Rows from block 14 of the encoder, named by matrix and row number. Rows with one number belong to one channel. Each number is 128 + 32 x the weight over its row's rms, rounded and kept within 0 to 255. All counts start at 0. Numbers have three digits each. After the name is the row's rms in percent of the matrix's.
# p10: first pointwise conv (encoder.blocks.14.p1.0.weight, 320x320x1x1), inputs 214-319
# p20: second pointwise conv (encoder.blocks.14.p2.0.weight, 320x320x1x1, transposed), outputs 214-319
p10.58 102:120132164111141128128122138128070124129129129134135129126129122118141128151153150124130128255148113145018170083126121120082123255139101094152131121135120131128127150128129125130134118128132122125128136116128129145133125128124126125127130124185125127121132128190122128129189128184129183127000139132130135073129126129125
p10.59 080:144200119125129119132134132128152128129121146124128088169129123127124134127108112126163129104126172117183126127122110131122151129126133124135126124128125131083121127145130128111131193132123115129112120130129124206133123125125127177133131125255125118131096128122080117134134131126107128119129127093143165125129127116125
p10.60 060:137128128112155132129128140114124136150218065119140134135138152144137127000112163122127128086129139131134119120128133126122126112128130120059132155129139139149120121204121133124124127132125122113129132127091090019129128115136122103158174135138146110119150114102094129128132123073117136128128076132128122129139121123136
p10.61 121:126124255127128114161099125131121124128128126130155128121126131152129127134154104130128111125133125108129208126125129166131127129070120128123132128255131133128122137127136128124150121172128114133024125098129121124123131082131068128117125122128129126128139132136180128130128116130000104102128130123084130120121131128152
p10.62 067:116130124130131121074083128113133089133128136128134123255122191129125113132112118124122084125135085133132116255125117129143158128146127129079128141112192149057128125128130131127077145117127128132123128128130124142128165125212097125168129126109154023131123142124118128133128077122128123153157039118155126153112117135124
p10.63 044:141144114124140128120135126149230128105081128119223128138117134109120126118129143131128123129127151127128131130126120130126121098117127127125127152154148117122043128255096121128164139128136128118119062132131139147129100124071138132131071133128128097236114116121076127129108125099118121121123127130170131125120110088115
p10.64 067:129130191206123114120201128128121119132127141133127134130130114173123195112057106134123128115132131121121139122128110130121149215126126183120124078122122135135128121125183128127118146128130127133138148140134142151127143168186131095124133172114127122125129154139126171138255129128129055137129126127124117133123130129226
p10.65 092:122131134126113116153151133122123148128090133204127128121120127133113117127136130131108127000125128117255132154123130142115125130128130120128117123126247129135117114121121128126127126173164125146139128121130085116113132037166120097123105130126134130125124102125180165127135131127145097129112127125128132122035103116132
p10.66 086:144129128129130131124170125123109148128132119133106128130134125085116135125121171128170144129101128193131212132096120129107147192130144135155113140131255129121152124127125129055152129133126125127167133151122143126126138123127132138115127142125122000130132133125128140124128150144162128122124123131134133128146124129128
p10.67 074:131122033162128099128000236122121106123140114127121121151116127189121155122205155134128126196000131126119122125096121138127129128129132127129128129134125116138103133128140128127132205131121139124124135153121121136148129129137135154133132220127127136129116129119116090161149109121128115105141132125119128115136129110128
p10.68 088:120127095131117125168134134117124150130129122193133172186109127059091132145135130145122127146118154122136138128137135166127134128120129127173126163120024121124132128126133230113126127127029116129130255113136135064102125132147125129117077128133142131131123128127128128128139143125128120213133100216149123136152131144137
p10.69 073:208104125132118111091144128074095175134131152130128128127125115129131156133124078116131124156126128132122137126123128151132126132129136130112128173127134124127128139129161132117143123126125127132075130198137118105134186138132145115158123145125126136128142171129133173239131132134186109142127125107124134122130134140163
p10.70 075:128057126176129128133131123137123128128128210135123125154159120128130000000118131124126119198117125144133128142145120139133123134127133130178131131122000129125139122128124128162124095123127128125117120125132125190129131136024123124124255123106129106125136132255128135126125136130115128146108172053131136129128132125129
p10.71 105:121077128119111173137198130125126131128121128121134122154099115118127129130029122097130132135127123128131131128123152048128123124129122103155131094124127129054124150125138129128135133136148127150016123130110129120048115102093013045108138116130115133132117114069002022028125135133127179131132130124129122132140100125123
p10.72 124:112124110129126129128126124132133132135133125125134133120090128129109126126127166125135147189121132132173125160114113119119109121134130128128123131129126113164131101109128128129134132135129128123148142121133126199127073129255128120118128127128129079125127129130131144128115128134128129129127128129154125125125116128104
p10.73 084:121127178164127158123129127090128120129127100113127128126133098127128130128138120219163127129126126118130122127109125125106122130180127129117129123131131126126126121142125132132143095167124130145114138130130122130177131111164130128126130017107123147107115131137130121127125127121128139129128146069151121132132132128239
p10.74 072:129127132126120161167131123130098136128108138124127128125140137133135169123128087113128143110110093139127108134124137124194146115118148128116138128072131128119143131128127117136132130082144129128116134125103127119091128128129133134098143128130115117127123127128128140147058102147255124125124126132136094151125131133173
p10.75 082:084138132148122103104146124139108231132123097127094121127127122147135128123125137128129162122145130137015128119102108131039130101123128135111132131131147131124102138124175132139124058135145131151131120136205103126169111109204116112166119132129127128128118126112127141093129123121135135238114148128102152206107140127019
p10.76 106:131104000114129127127136138125255130128133109118119121128141126129232083151125121127124130129130127157026124127128119131130132130125123160122100128129115140128142193129116115134128127129128128133127128128105116132122130130089126123131130129130148130124110126140127126132137128126131250132108110129126146128138128130126
p10.77 060:128138141134169111084119173099104116000137110128000128150144131124102131144153250128161094100146255119138125133146127128114127128090128129122132228123127103074189159132130125132118123129127109075123069139139130250131108128131126142118118130133150130047130126127130115126118130134116208128120127125125126132127143120124
p10.78 092:122139123126130103140255125141122206129124128125128123130127169118079125125078135126129255114128161127121124109124124120129131123115122123123127134104133127128114141117126134116135131139124142132071141128125126132126119116125117131137128134128140112128124121131124146102120172083118086118122106099117140127160128151053
p10.79 070:094197129127127114136063124124144144128102114128146111132122105124123137128146161131049138146135113152122128133136146128118117096148200208088129126128121112131129094123132147128173127114134119128128125125120135140129131140125133123122145152124116125129186127120129066129131126134136106089133142092124126130128076118103
p10.80 089:127125134136186132105128134119129130127128128110129122134118129132127129130132130116201110130128128132142126034107136117131100125127114134119124214122132115114123131132129122132136107121056127094163083137128097175128125129116127218120099128094121126128212147125153139128058121173078156122125130129128120144119135000143
p10.81 111:170143096160129118119116135133128127116134134127126128128129128223132128068134128158123129129155128129130126125155113132095129000124156129108133128127132132128128128118109154106127141137127130128136138128128144127172128128160130137137130119129131126126132113151120126113041128127128134128131000000134133127123128130128
p10.82 101:125128129142110119129128128097108162127124126121131138122133126127118156128128255127128114129123100127187131128129243078149129146138133131232114125144128206144136141131130122129126131121131126128129128129128126173128126128147141124128123126124105136128132113158141131074085117120122115124103127255113112127123148131128
p10.83 129:131131118127124099104164113141141127115107162135121129119107131136136103131070129123112135153118128093060130120098132130127129126115128130118127127128124141130127133129124109130140128130126121118113126101129135128121125128054127130128127122140129190131153126136128128126129125128117095130128142125153128129085135130136
p10.84 098:124124039130128131127125091128133122124128107121125114131108162117127129126123128127167110176129128131111128147129121128121130143117155129128129126141123255121127089116155122144120148131255124131131130125166123131127121123154096103127128134124162148122126121125115116130128127130132193122131128130121124125125125130122
p10.85 113:123136229143127212128163131104136125128123163133121141125147135127129120122135135130126126096067132117133124133175103132131010154124127129107128130188128134125118128128129128129126127138105124127000129122128150093000153118135117127153134134127125125131221123128131128123126109173149073125126135150116153127139125136130
p10.86 093:132220171120125125143109127131148125109118141131138125100128139128149127128124087058129122129125111131109130127121133069195122125131129127140125134129130128126125110128133131122145133131149136086127052130127117120185118236132127128128120123128129128123116114137166128113126099128148132155128125109138120125132129126152
p10.87 084:131131127120132128127134115119167131130122128114112131172104130114131139118124128132134127131129145122024137137128255131135143133124127108131128109128117129141125124140128129079132140128130131134129135108133128127125122125133135095125107133128131129131106127142110128126124133128130255122128127124143103126255141087129
p10.88 135:129129132162128132127181129135125136129123099135137127252128133128125139110000160127130000123122129165127186128136136142136128129130135125137125132148145153085128107128127147145138129099127111141128133116128126127128125128136080126129129125157141149124131130153144129099124136126129129125129101128127139121158128128126
p10.89 086:124119133127127111118127132128119136132135156128098126134141149126125166117151122127142119158128123128121134128128109138069109134133198139129127138085049141048128129131124118087134136130142121128129131161128129116119123128123122128127121128110121128123119142145129115133126128122138099130129156129122133114126118124130
p10.90 061:136115125127139128135134129126133120130126128125051130129129127121128149105162142123148109145146148127101140118101173193130168131138127140040155125127062108113130118124126130117158127146132141128128129121158156216167147158120139117235116110121131125131136127127128136192128138123128125127039151134159152242120127129169
p10.91 096:079159123121124130122140133089129128123134132127126128127123123131128126116134152120127122126115123021135115124123153095074255124126130129126123126127134122134132123184123168101125140135113127128150113121223125135066140148128126106125112132155136126132137035120112122125146128119132137127133126065121188114127227140063
p10.92 139:138129132124145127130122128125107126126134095115122126076140132160128127127130091119128124008130132123255133128121114144130128129124121122129131129124133129178108114120128134115122128131098122165125120129128172117126135140205148128168109136132127138127205132113131128123131126128138088103127130170121131131084129118144
p10.93 073:125126128131129140125108076131121129130124116123132119156088125111129119131086127123144208129127100133129127123130131119076125183097122124138120130128139128115119124132126153130121129150115138091123136110123160151129124089125153149110130138123150085130129211087128122169128128136128127132137127118117128255153117127181
p10.94 077:080134127126081125130255131127195175130128143118134130129126098132180195075138105105110136041103127116199139127131082129125145094090128121104121130133134129073129163118128130124144125118126127085127128137124127131128127112105108149129108108122136122156129137232126128099133104128034154129126122130136100115128110131074
p10.95 136:042118182123127127133134120130135108128133130124127127127129124108142255128132147124154133128120125131127128120131127163000126133126114124129124128128093121128121113123128010128120128125127128128255126128134133128126129122110125118128128120137127127128124129116128124125139156136120115107125063139108133122123128130128
p10.96 105:155130122130128125000151130108138127129134000151129128133113115179194149128109133129132123000130123098117131122118135137122129138123126128126159187130128097122135240120125131204126134123154135131255128138034173157107133128125115134124134221126120131103127127116142130171135135129120124124123131128161128107137133168127
p10.97 035:149131125107117082128122129077130142148126125126131125157247134153158084133132137119208145128128128126128128105010148127151126122130126127127111176117124121134133128180115128090141140132130133127117102131122128132118145127110110110139125124123128126255125195117123168128131125129116155134124128124132121135128087124119
p10.98 116:129128126153136100135155125167162127128130102126121129133126125122255137131131167128133128093204130127128135126129125131126147124171127127113133130126113127125128113127114131094127128098102123129129158127126136141139133124144126000129102137148134134129131129139129129236123129129118147139132129117127131179149130118055
p10.99 098:132129125124131132128133128130126132127128133119134127146140115120091131137112134181128128128127127134131129125132127136137126193132133126125129128124123123119131119131130000040128131124133129128123127136124142143113120122176131127126122203128135132128131136129135124128129111094140114126129150000136177126137131124131
p10.100 076:168130137128081125221119132132058133133105147128129116204129136129135120116126167129125129156138134147013130096138134123138014128192128135121130130121208136150147156126117102074139122131118080128155131126055098125127137129131137129255130142122125122129136137124131124135145225117255057129127144120135124150138134126141
p10.101 067:136127128141127129144132128116135124101101139123117162130128128129112127126120127134121116118134127121145124109134143100121129128131131107135113125133128112129129123247130135160126149116124114130092068119099115092126102118128126142139136123114103110255153143183150160123128127154111124134121122131137131131124220144129
p10.102 083:129128138121154094170082130124130148129126066135125134117168128106132102113135132126128169112165132214124168131123152129170128107206113132129128129123123134132128151127110100149124125127107133121128124083127093126128144128133151071130000126124128129128128128137113134110123103134172106102125229121132125168114134128162
p10.103 078:172135121123118132125134124113125132120103211127115142128117137145123126110199086128139138231117106151129127119117049128139106076126130119086132107136148123075067124126123094121131124121216116055128088108048136120151127129128128127127137128133136129154132129130134139093128143126111171129124118129145133046106127105129
p10.104 112:211118133130223153125128129127110128130135162038124128126146136123139128121113128069119131150128133073124123129111128057133219158135129091154129132087128118122134128137116130152135146128139126090123105129119123128128144231124144130124141127141119102125129123117125128102255080131135135123147127121114130129181126128126
p10.105 054:139121131125147122122129139118136130254172132099132130166115132128129127124114154115135115156113089148000096069124134131125106129112130119128127155124126112124110131140117131097152119129132118104128138147084119145130133124127128115130112140127129123133137149114125125150129130117128142072125131135159112133121101072121
p10.106 062:129134177135146138126126135128119138184111131110128132130139133135129207184160083144242188123127129116038127255129117124120123147169129168126120139133124147111116135134076126141132137128118125133130110125101132122128128121120130135024135129119134139134125145128153129128124123132122127129133140115131133124106123124127
p10.107 105:124110121124126112125177115126132128128128123139129140141128122131123121126146130144130135134128127161097076126142125130125056134126146127122124064028138128119132128134083128118058112110128144071255145189121129128110118125130123129128176103129117122125115187129154132139128126118121185125125150121132128146132123127126
p10.108 089:101115130128124185131128128128123123128127107113125132140128108135154128125129134129111089120128128143129128128116122000194226148132196124128126126142133128136125221120158127102130128122123118028108133135145130128135169125128124133170123110125126135126128177128118124086128130131122128150149198127137133122111128222127
p10.109 085:139133068129156122108134084128086124132124126131126124130141133107122136197129114120130130196125130128090129122126143122126131110124128192126129158133132151115125100128144099135130128135123120129128000064131125126115128130123049124134130131123128127124120120142139131134132122123122128156141132128128141115129125143129
p10.110 056:130154116116123120081132126122153124122140139130126132128096122048110122151078118122117144107114192098123126114133101127132136088131128124126058155139102117120121117129111132127133140128124121085169018138199076133130058164114128121128102128122130111136148128232123143129124151128102117089120127123141139122133119126121
p10.111 050:136135128134127130123176131140106114064114144128134116126185128150021184130116130129128144118134126140149134128110040131125117117125070128105125048255097134119132122136128092125126134117153110118121133127124133146127123171124180129180105126126147155130144228122124128119076116117150182154122064144124119123133137081126
p10.112 089:225125127122136126129000148131118122131125116096130155123117154119169035137127133089128129124132185127127133113128128138089122127129131128129105044135210122130135090130134132130162085127145097106057127129133134137059118083128124145129167156080129120124123125099127133121129128128127123128091130129130138121147125075120
p10.113 185:121128120128127129130130129126131130128125105133125120123143128127127122128128110127108132122128130126041129121126131103131129141125132129141129140129125125090125110129137117127123094126129127132097129133154135125134128101128129105132142129149128126124141126128136112129208133127129000130127128125129107129126123127126
p10.114 146:107129125130143128255118151128139132128127049127127137224126129140192120127134128127126147103117129128130130109129153127127124106125128117072146124148130092129127130127132099132130138124159137118129131104123122121127105116126129108132131127124128129126124128124129137133131102119131120127131128130129139119210127118128
p10.115 081:111133157132137114150145128153122109128128109135132114127126118111131129126086105174135102129104140124127146128123131137135157131169138100128128123127127127129130129124148140183129136138127132128127121139125129122127129107129137125128121130128132138128171169143097129124134255127113114125150159077133128148127130118086
p10.116 139:142134135147128115128105126110125110127128129126124129088086123164123127176130141128089128124123129145128128130124126116128128136127128124130126129255129128128141128128134128119129117132125128135128128160131134131255125163119130127127132130129126136125163119123128127108135129128128105125127129105144139127127125133121
p10.117 066:134128171125066128104167129130255186098126174129105137060131139128113089129139132110120137130125135089127147134142127112103124129120129132110154127234127122123126097128127146100126117127135086129113128125149141123133128129128121205124124129130104129124128122156138133131106125142119122127131138147125131129138125136127
p10.118 074:134130129118130161135127137120089156126127171131118127037192156163157128131124133131142137087130117139157119121125128134127133144136113126126087130127129112125123100122131128135135030132176126142164117128130116127180128130119106124194129087130156127129127171035130130091173088114141126158141142161133118093073105124151
p10.119 198:129125123127128128128129120148129129123128126121230128093124069129127132127121129129125181116126129126128130124125130129134111133126117125134127129129126127142125140128129125124128126128127121118126128132128127129109129133148121120091128130125127255127158126128131131122126128120126136129130128127128127128115128150128
p10.120 070:076084075127115075164137128160139132129113138177160141077129119000137107128130125134125091124126128129106126129129071123129134130152164049115134131128120128122132145127129127125130149130124124133134125128132122146255131134128129128113145124125133092130144138139115129127126106129092136149122114121171225159117128128141
p20.58 090:127126130093128109164177129000255128148126128126130137126113136161125129130130120125089138139126131127123123069118128128107093129128125123148139119096135095182125082023129200147132120067125118062120140126211082126127058127128132139064124166156132129133134122130192149169131126134128121160048125120134124134109127127123
p20.59 079:130128134113255124125128125140121127121132116144145126132128135092123057100109070125134113125127129106147129124133130128084127127096167010029124128130135226160132214162126111137120133127119129080119118126115129068193130148135130052132143129127127153162127141138126125094150031136134112124141144138103030128137125117129
p20.60 091:115029000129130124121127134122129134125128128128055132124126102128061128129081086128126126127115129110135123133130126126128128128127123127134050128127128127133131131126120000127128128130133128123089128135129127130128126129121101126096147131122056124126128139124125141129126125132117114183128127125124182132000127134121
p20.61 148:135136130120131122135128163071131128128128127128125128102131129127128148132129111120125128193128086132131130133112126129219136137140115128123135129132130238117152000128128130121141111101000107127105128115128127129202061129129127128128124152123127130106130134128120128128137122132129128125143125153126129148126129129111
p20.62 059:124209145094102127131144122121119101049127139129137124131125069136116113120147146049000129125132124135127132138136132097137125125127130124133125132086128158152147126131128057104126155127126159131158129235151168130143116168121118174125114114127128122076121129138128137116124136126127055126137118132136133131125113134125
p20.63 056:120128109129118124128142142127130130145131127125124128120157131132114124249129141132130184185132116128123129131132128125126128102120052126128150125128232117128183130129126126126199140132128131139136114132128119144135129131125122130207181128181137130143131127129133143131126157143134128022138142133127132130142134130129
p20.64 074:121134127137123136129249255128115128119169137239147133126089128083119128126134120130129132166113093127128124121152138133126110133255133132135145153138127165152076129133093141145143126123124118178119130141129108125132128111122127132184122126167126097127130089255116112121112135123131125138126129086135079173146136131131
p20.65 093:081135144184000158154132188127113155107129117129145130136118120150126184124126119129128119136192150143130150145128128119129115201129131128135093122130021129121104133079128055127068142124133128135139137144122118124127007129131131134161121138139127132130141124136113145121129126128131124124101124140128174124112123127137
p20.66 099:115020086129129112130130125065035116134120131126100131138111124128128059080126122131130141138130128126135096129132132072130125131124128034122131130098128127094127132109129000129126123129135134134128131128166082095146127050030038132134130123126142095131085076055127137076152128127132129117123131126124130128098124125128
p20.67 074:125137127146139232108128151123106107126128071083128120133123131128193144128094126126136116131137173145148128066142094133187131123128215127142128122130147110104144106168121128144116251138131125127134125174136142117129124121140131139130061148130116104126084115129098128126131125124141129125130126124121139111175156128108
p20.68 086:132129129129129132127123131121113127086205167112128130127147190126125125132115127131110134111149131137180122127127112130131132167129125126126121120129131134142132122187135145132132157139130255131098148135129127137196134143152139129187120129128145134124110151130102127124155117125128110130128134126128128127128096122149
p20.69 078:132131015136144113057133129137134115128068149127137255115128157126129129122136203129122129076129128127090125085150132128123130101109121122130130142128126127120126124092072143128164126109135151128126126148196122117138138105155128128128119088124128128137094134131173020094126135128126116127165121125125126123126082128133
p20.70 066:131137140128101124117129104065142143184117126131125127112204160110142128132128127133137125119160119068137191123113129075124131135101120122169094128133124097121130119127136190145120090133127122147141129148146117125119129127128219210131135128122097121098136210135128147123069124111106147141105127118144119129127122129127
p20.71 127:128129134126127079145131123124163113182132126127087128135124131145127153126123129131124126243128126137129128130129128128111130162124133128142128132156164069122133127130134167126131130159152124126128139131132128130130238119135130138101137125120127127142135180129133123121120132126131135124150105137154126127132124147199
p20.72 122:122129128128121131128168109127128118138134143000127122145127152138125125141130130224128146127106150218122119129159131159140127109125120120123126124126129123130037138154128124098182129101145130131131133128150136121128102131131162129060119127133125124155084132128138189129150091140127125128155130133118247128127149121126
p20.73 072:125121147131146123117139101126106128115128134138122127128101146130166133105116130124000121130136121128135133127141128127088126143137142127128130132059132108086108136134145130129129113255122138124130129125120097126129127128130127127130089124132117137130104118131135123131127127130143114133131123130125145127127142100117
p20.74 091:146120134130125127127129108125133130120129090111123127128157114105098138128128127118122131112125134124063138126105128124128116113136126138145153127113101130123094169130031153066131094000128127127131128131133113135131129132121132122110183179166128131129145121180100141104120072126131129130130107123103130144142128127133
p20.75 108:113118000135128178136143118142129125128107142155129124118122148109124166166130118100127123123091164136130126134098029111189096131182098140129084140077147104138169132136123126170129125135175157126122125135061104130138073128136127115126129120125032136138129143128128128128136122128131140128158108102123121129125098126132
p20.76 102:141132135151134130118129128130000107122161129122118127143174127134123090123100139124128130138136139131129143172195131068111129236125255128198194132133128139169129108130131128132112142127117093130130090196130130122126134135120186145128129141131146136127096166128155128141255127126114143121123140105127149133082129130135
p20.77 051:120127127118076128099145124146100176145144116119079031127140118124133131135088118127160136119120126165131143102129146126128037144129069106127158128121134149098145127134129100125105104133090128116133125109132123125143158153132128181134116125124106127113085198053186110132129132066127126107097134130116131171226123122136
p20.78 100:126138128105142139141124133135128127168130129128137143130074143127146121131122129119127107132106129148120115126125148126088168120203096119126130122099134132128116037153137151186000110128120134127125127106125121130127086131121127149195100129150116132159134128127129139126194119110120130127130120142125051142148104143127
p20.79 073:106119107132129136125128114161140126130133129127120138108061000120157159143179085099131131143093137130127127078126000127125128110153115135130129183133129118128115126137098116132130146145095126126131133147129131130129142146127132133128124118127120112127136092147117147120125152052138119131131094120128136131084143109053
p20.80 093:113130213105141132104126128108179138117129122121120129120126093144121125065084122099129127124049131117124121147128118124126079135127139114135122050130121042141130125166121134153187126108138064121123132108108113126121111122127135093104137110129127130128076123215140119123127143133152100130121108128135129125131131172074
p20.81 079:129171137136117130109129126048124123129129134114129125026162143153039127141126119111117099127123122122126125107128112112119118149141102131113135132120132141067140125086126160051139132135121095178157104123172125106125118132122123125127065122131088097114131098142114128122091119115130128187121119140120112163139137128084
p20.82 101:135127122135126180146124000143123134131138079123127081125126136131082127125134128130129128210147131143068125132153089131202104125123131127103255128149136055125129141123127132143118126128157120134130096109127136129130126130134145169129103130089166093140127132120129159127171120125128141048123125125129118130087129038128
p20.83 126:129109124128123160129128127135146126051127130149128128125131123133129134127142143219125127075127129132130130158129131096126135133132129153123224155129000124133113000171116128140119168084131107132119132128128090115127123122130132132124126070165128128120128110157127130131132132126128128128126132119127169130124131124097
p20.84 113:131146125130136128144130121134112119127123173123128125142126130129119133114120119155101148129124165069125128134121148128129070133122128125129134092151250123146126136136128095126165124132132127129118130126074106128116162130127123130109138190125112095235136122125126000136255189083139128131132124123139145127224128122120
p20.85 129:128123146119038120112118129126128135122131124095130106106086210128137131125126128128127127128129129130129114136159126127153125125123179131140150126098131000135127130125139131131128125255128173148141136115130130127094111116129104129127097146100128124134146154131119133119124130131096129128106120208129127126152073129124
p20.86 071:087123135136124133173196125121117128127136108190130130127111123149116146129229159185095125140126122127129145127169116068131116127116201125120130190148127161119123127105124129118166123122030028120111060128134127091132127130135127130119126135133197094156126129127119076121132132125122108128132143090133120128129124139130
p20.87 074:125122126126069125131127116130127126119151133126131122126142137128133122118115032131137129130122128071128127132125132131089125126143145087197132120131140130225133122126118130131095133163140055140127127132125124127118120114122128134116203129195000137122121131132104127128130142143122132123080124255162113130128142149133
p20.88 096:133104165128142118129138141128106119121131128113131131126133130153133248125130198123100121135114135134130127118147112127127107133129128000122134089167117134125125129166153057107133129126127132125088127126134118117135117117123130125130133128131119126130128119129142130124126137129131142139128149129127128130106129242129
p20.89 098:128128131128129127127126129134132134140124124132022125125168125086128061227129162126071126120133121123131136134121140127137129110127099125127125142133223127126113093141132230251123129129065120130128122077127135125154192126127127132096173129127124130119124137142133109126157124137163128130130140130128122099195127114155
p20.90 058:127132219051130117124131084129100124053131183136127128137126204128096220178127125129127108093129129104127146119114137131153148163127120128130137114147120180157117150150120007127132128145170198136126140141123127136113131135123131129118124154126129125155122114147135126142116107115160095122132102201122121230120096130131
p20.91 091:127129135135175146124186141061177118132135124134129102133183180129110124135150128144129155183163128133136124255126128128135127131136126125131127125130131095131128124142145132125172065153131133139127158176122119209119132132128128131204127139127130164121126183132144136126128126101127127134255122130127138128127124128131
p20.92 130:137129126128128115128230131138131197175255126128128128127128128138117121137141163131128126138122064128122125127128138127105130148125181128125127127127143139111134076147124120067064093129127219172126129127155127132128183128126128128139117125133125113116143131129165129113198130166130045125127062126135128128115085160120
p20.93 069:188128145128125173091161114140129187133109126166132009104135130120132141125128095126123176138123125132105114131183101129133155130128129130128129150120107130094129136128127166132096194119123131128149045128122119125129128136114128133125112186124120114133179099128132128085158126055133148125043137128126123121255133125126
p20.94 064:157124160120249109142127132127135126112191119129110161113124124150150123110092168125222123121122169102130130124128130130099102131119128075139126129128124131130120132129127127128077181126127130097200154130116126128129130127166131135171133018112127087166125118130126130102110084129138125105129148118090174130126132133123
p20.95 181:126095127132126127100122131123127126128123130130128129102119129128126128128125125137128130136167133128140096142138129150133131132127127129076070127057129130124134129127224131163132016082138189130139134128255131127134105121100126188134116194095181131142125134128127129124118128000128124115128123127132128128133128125128
p20.96 090:123130141044100116000149166134127128084128122055132130135183138022108119129124117127093111102155124129133020134125127129129136000120141130132106098120130119086131153130151104129128109126085130145161126143138126124125128080128126055126128132130131129128126119165136134133117120151129130124126131107136052123152103131129
p20.97 040:129126130126126121132129108149123122135113124144186128110114119124255128134126151135134169126117128132129127117128181127128110127131127121133149119130127127128114134126134127129124128136124124130129121168122126130124125255139149095139127129131136129128126118128131163147130114134133130124130120099127125132140125133132
p20.98 084:129114126127111170129173115114128160132131122121123132145134130159112128145217130129119137127110129087124145132131111129130133128112006127128180156126162123129051129120132124128131052122128140141120067115115125112132090127128076125152137112130131131125128066123130112161129106128230139134111128141127128128129126118119
p20.99 089:185068125107084130255140122125153126133115125112126144078133135000106125141149038125128118123134115129103119124100073127128130144132164123127137128129128099161131083125114125117131131118108125129130152129125080124126152116137129124098134164128127130128104127112117130129124085120124137158128131134117128140157126154128
p20.100 090:114125127143135240122154128128123123139111134128128131129128129131123162127044121125127086176128118227146110127130133126122130136125110250141127080131132159108144127154139074097128108255127145160128146121083127138122138117129147125127131130094127145128126121116147128129121178128188128122140122135129139056127138122162
p20.101 092:133158143130128127125124125132255120107128064132125118107141129128120126137138132091132133129143128132245134220149126136197122132122113127129126122124126131122122128122133127128157126128139146123129129130183128135129110144141128129136237129128134130127123142160131183139159137106121130107121128122128126162121136125129
p20.102 085:133128128139133130119174128153129159142125130188133132125157134118130089057127146122129127128129091118131156128140116123134130097149123121092127125128151163086132115138136177000134137124127128129040128234158116135142143129127128112127128128120205129122124127152120121128128138125255125127087223126125144125161128125043
p20.103 089:255037132099121000119126127129130102125123130149128180147099129128132089121147141129127140131126128140131121125113119131136133123137122134127195131125106104131122143133130126136137126126150168131133120137129135128122040104131172126135141141125080235133127128128134127140130122129120089076123127181133117131124201135129
p20.104 107:134052126146126114161129141128125122128195128125154137129142129133145128131131174134129128127155135126124122144122129041127128130145148139131216185120113255132149080120125128104141154129130129123127129101126128132141118129148127129163121133127124000134129128124114176134126128169135128230127130126125128129134094129124
p20.105 098:127115000024132128125120134130132132128120127128104127124129138126123088122129058127130084122130131130126123125128123129128129128127141128101119139121127131128122132129129128127128112126135119127126128128122127129088130100099102161120116132126000118126123129095128128124126124126125124127121102122126128083098130128125
p20.106 069:126119175123074132131142128133170125131133154134131125125101128133124128127134122130141093117122128086079185128121129127086000140122128255078136162108125124118129123132128126195136098134102128122126120127139125125157136131125138129098127112152127123126124129124108118114132081128124113127130156127181128118125127122118
p20.107 130:112134075131128126127129118139130126128255132123147128174128127129130128131130129148127124143207130147143128131128128124125174130186112131128124126128196184128135113153128131128096126124115131127128128126127127127182129123120121129125143118127128116129086115105170052102125126123127139131106126122131139128125130129121
p20.108 087:130126053132132182000129141080063130132133255131129134045133131126126130123129075169131129127129129121112129127129103000119130135114137089131120125125142126103125130132125129016119108142163138119129127121123122112118132129131128123127128149136130029255138125108125087137120144148126128123119129128126131127126126120127
p20.109 096:132132131069129120131134147129133127141214140111130142113139135128128128140149121122095132129135101125128129132120126128076128122132125139125127128131130127129128133134129124136136130127129119007091000131128129134082123133127124137168135124130129128140063152132126129127059122119127137131127122119127134126191036133149
p20.110 082:122119080135139138177129135135119140127129161131099129134125116138129131146159135128125127136191131130232116127143104175139128130127131131157134128171129154136133129144130151103132110131141092129140128135126130123073128134126155176136136123123130137131127128147147121119126131149133113140127184121126127130149123137103
p20.111 059:037113119127120115129025128134126119129132147124120107146120129141130058125135043130179128186129132134122130124171122124123004097140138127128128158148129113131168110123122156085124121126136092128150025125133149126181128121127125128125138125124112110094119131125129122092122087128127150125030113112122125134116142125146
p20.112 083:096124130110128105109119128127138130130134132069134128119126126123128121123133128134126114116125024133129000113128061121168123123120139127121113124128000113128130186133133126220138128134128153136134101088125140125129114136130137143141134128148125127130118126134088178130129092129121138098119125125129130158130120109110
p20.113 236:123034130130124128128100128178128130127078121110123102126128125126128075126139122128128129126099127127123129119129005218124128129124129128153113160130041123132117140075128130127175128000128117138134129117179130127128127123132128149171128127161127129124126125128129130133131127213155103129125106124123129133128146128147
p20.114 121:127128137131121125130134134124133127145135122127125131119130138077151068114255144118137229121119110129119131120255125147128105125130118171086138128127131164157128127169139128129136131079124132116126128104131091112128110136117131244185120110092128141136128126208121112121125133000134127132128128141131122129127140118128
p20.115 069:173121114121121130121133128128125111124126132129126043135126132142136138094126128083182122105150136130105114139116124085128126068124119129135135132000123129133110124137040173116126129147129145124124129129018127129123130089131133178111103040133138139140118201144082119093144121131006129125134127131132190129121107139141
p20.116 128:128120129107143136128127143131126128078129124126174130116129220131133131124176133105143099128128202126110129131125099127095131099140118123124128106141129253163126136178076125160127159129172141097193169131164132128127164128127128129118132160130103128113128126128112125128129128220139122127179133150126128131130233132203
p20.117 057:076146147102122114143028129087078142122130124094130115112139137105095099186158109129130136109210124161214124126137129127088121134152175128131142130133005101091118107128128168135121120129140135110114120125103129044140120147121120126126126132120120122137116126133111159125117133156129126159125114130128131151129109118122
p20.118 081:131080162151136125134139122129103156125133131130136127135136152128128205126137076120127134128131138120131120127132117124127127153134138129099139119110126219109120128138110130091127113076136132136125093000096135121142081129095123115098141113110129053138139114127023121121132141000141128125111106131140140128234079055127
p20.119 136:153129155128129130127129135135138142190126129153125129123128105144133137130131123125127138163133127133124125130137127130128130134129114131131169111128130128127129129124127156124138121170121130130124121131128134128130122161142231129131130122126093120163198120130128125125130162129135074129128128128122127130131126124129
p20.120 074:109129148153127123124129142084130145078136138129113120137124154144128124129120122125151126131127198139154132124132173124125121134123135131129175255111120142243129111122139123106125117114131135136126122132131125123125130150147126128120255046128133132122124128130130126132148130225125117138137128102126118106125122108137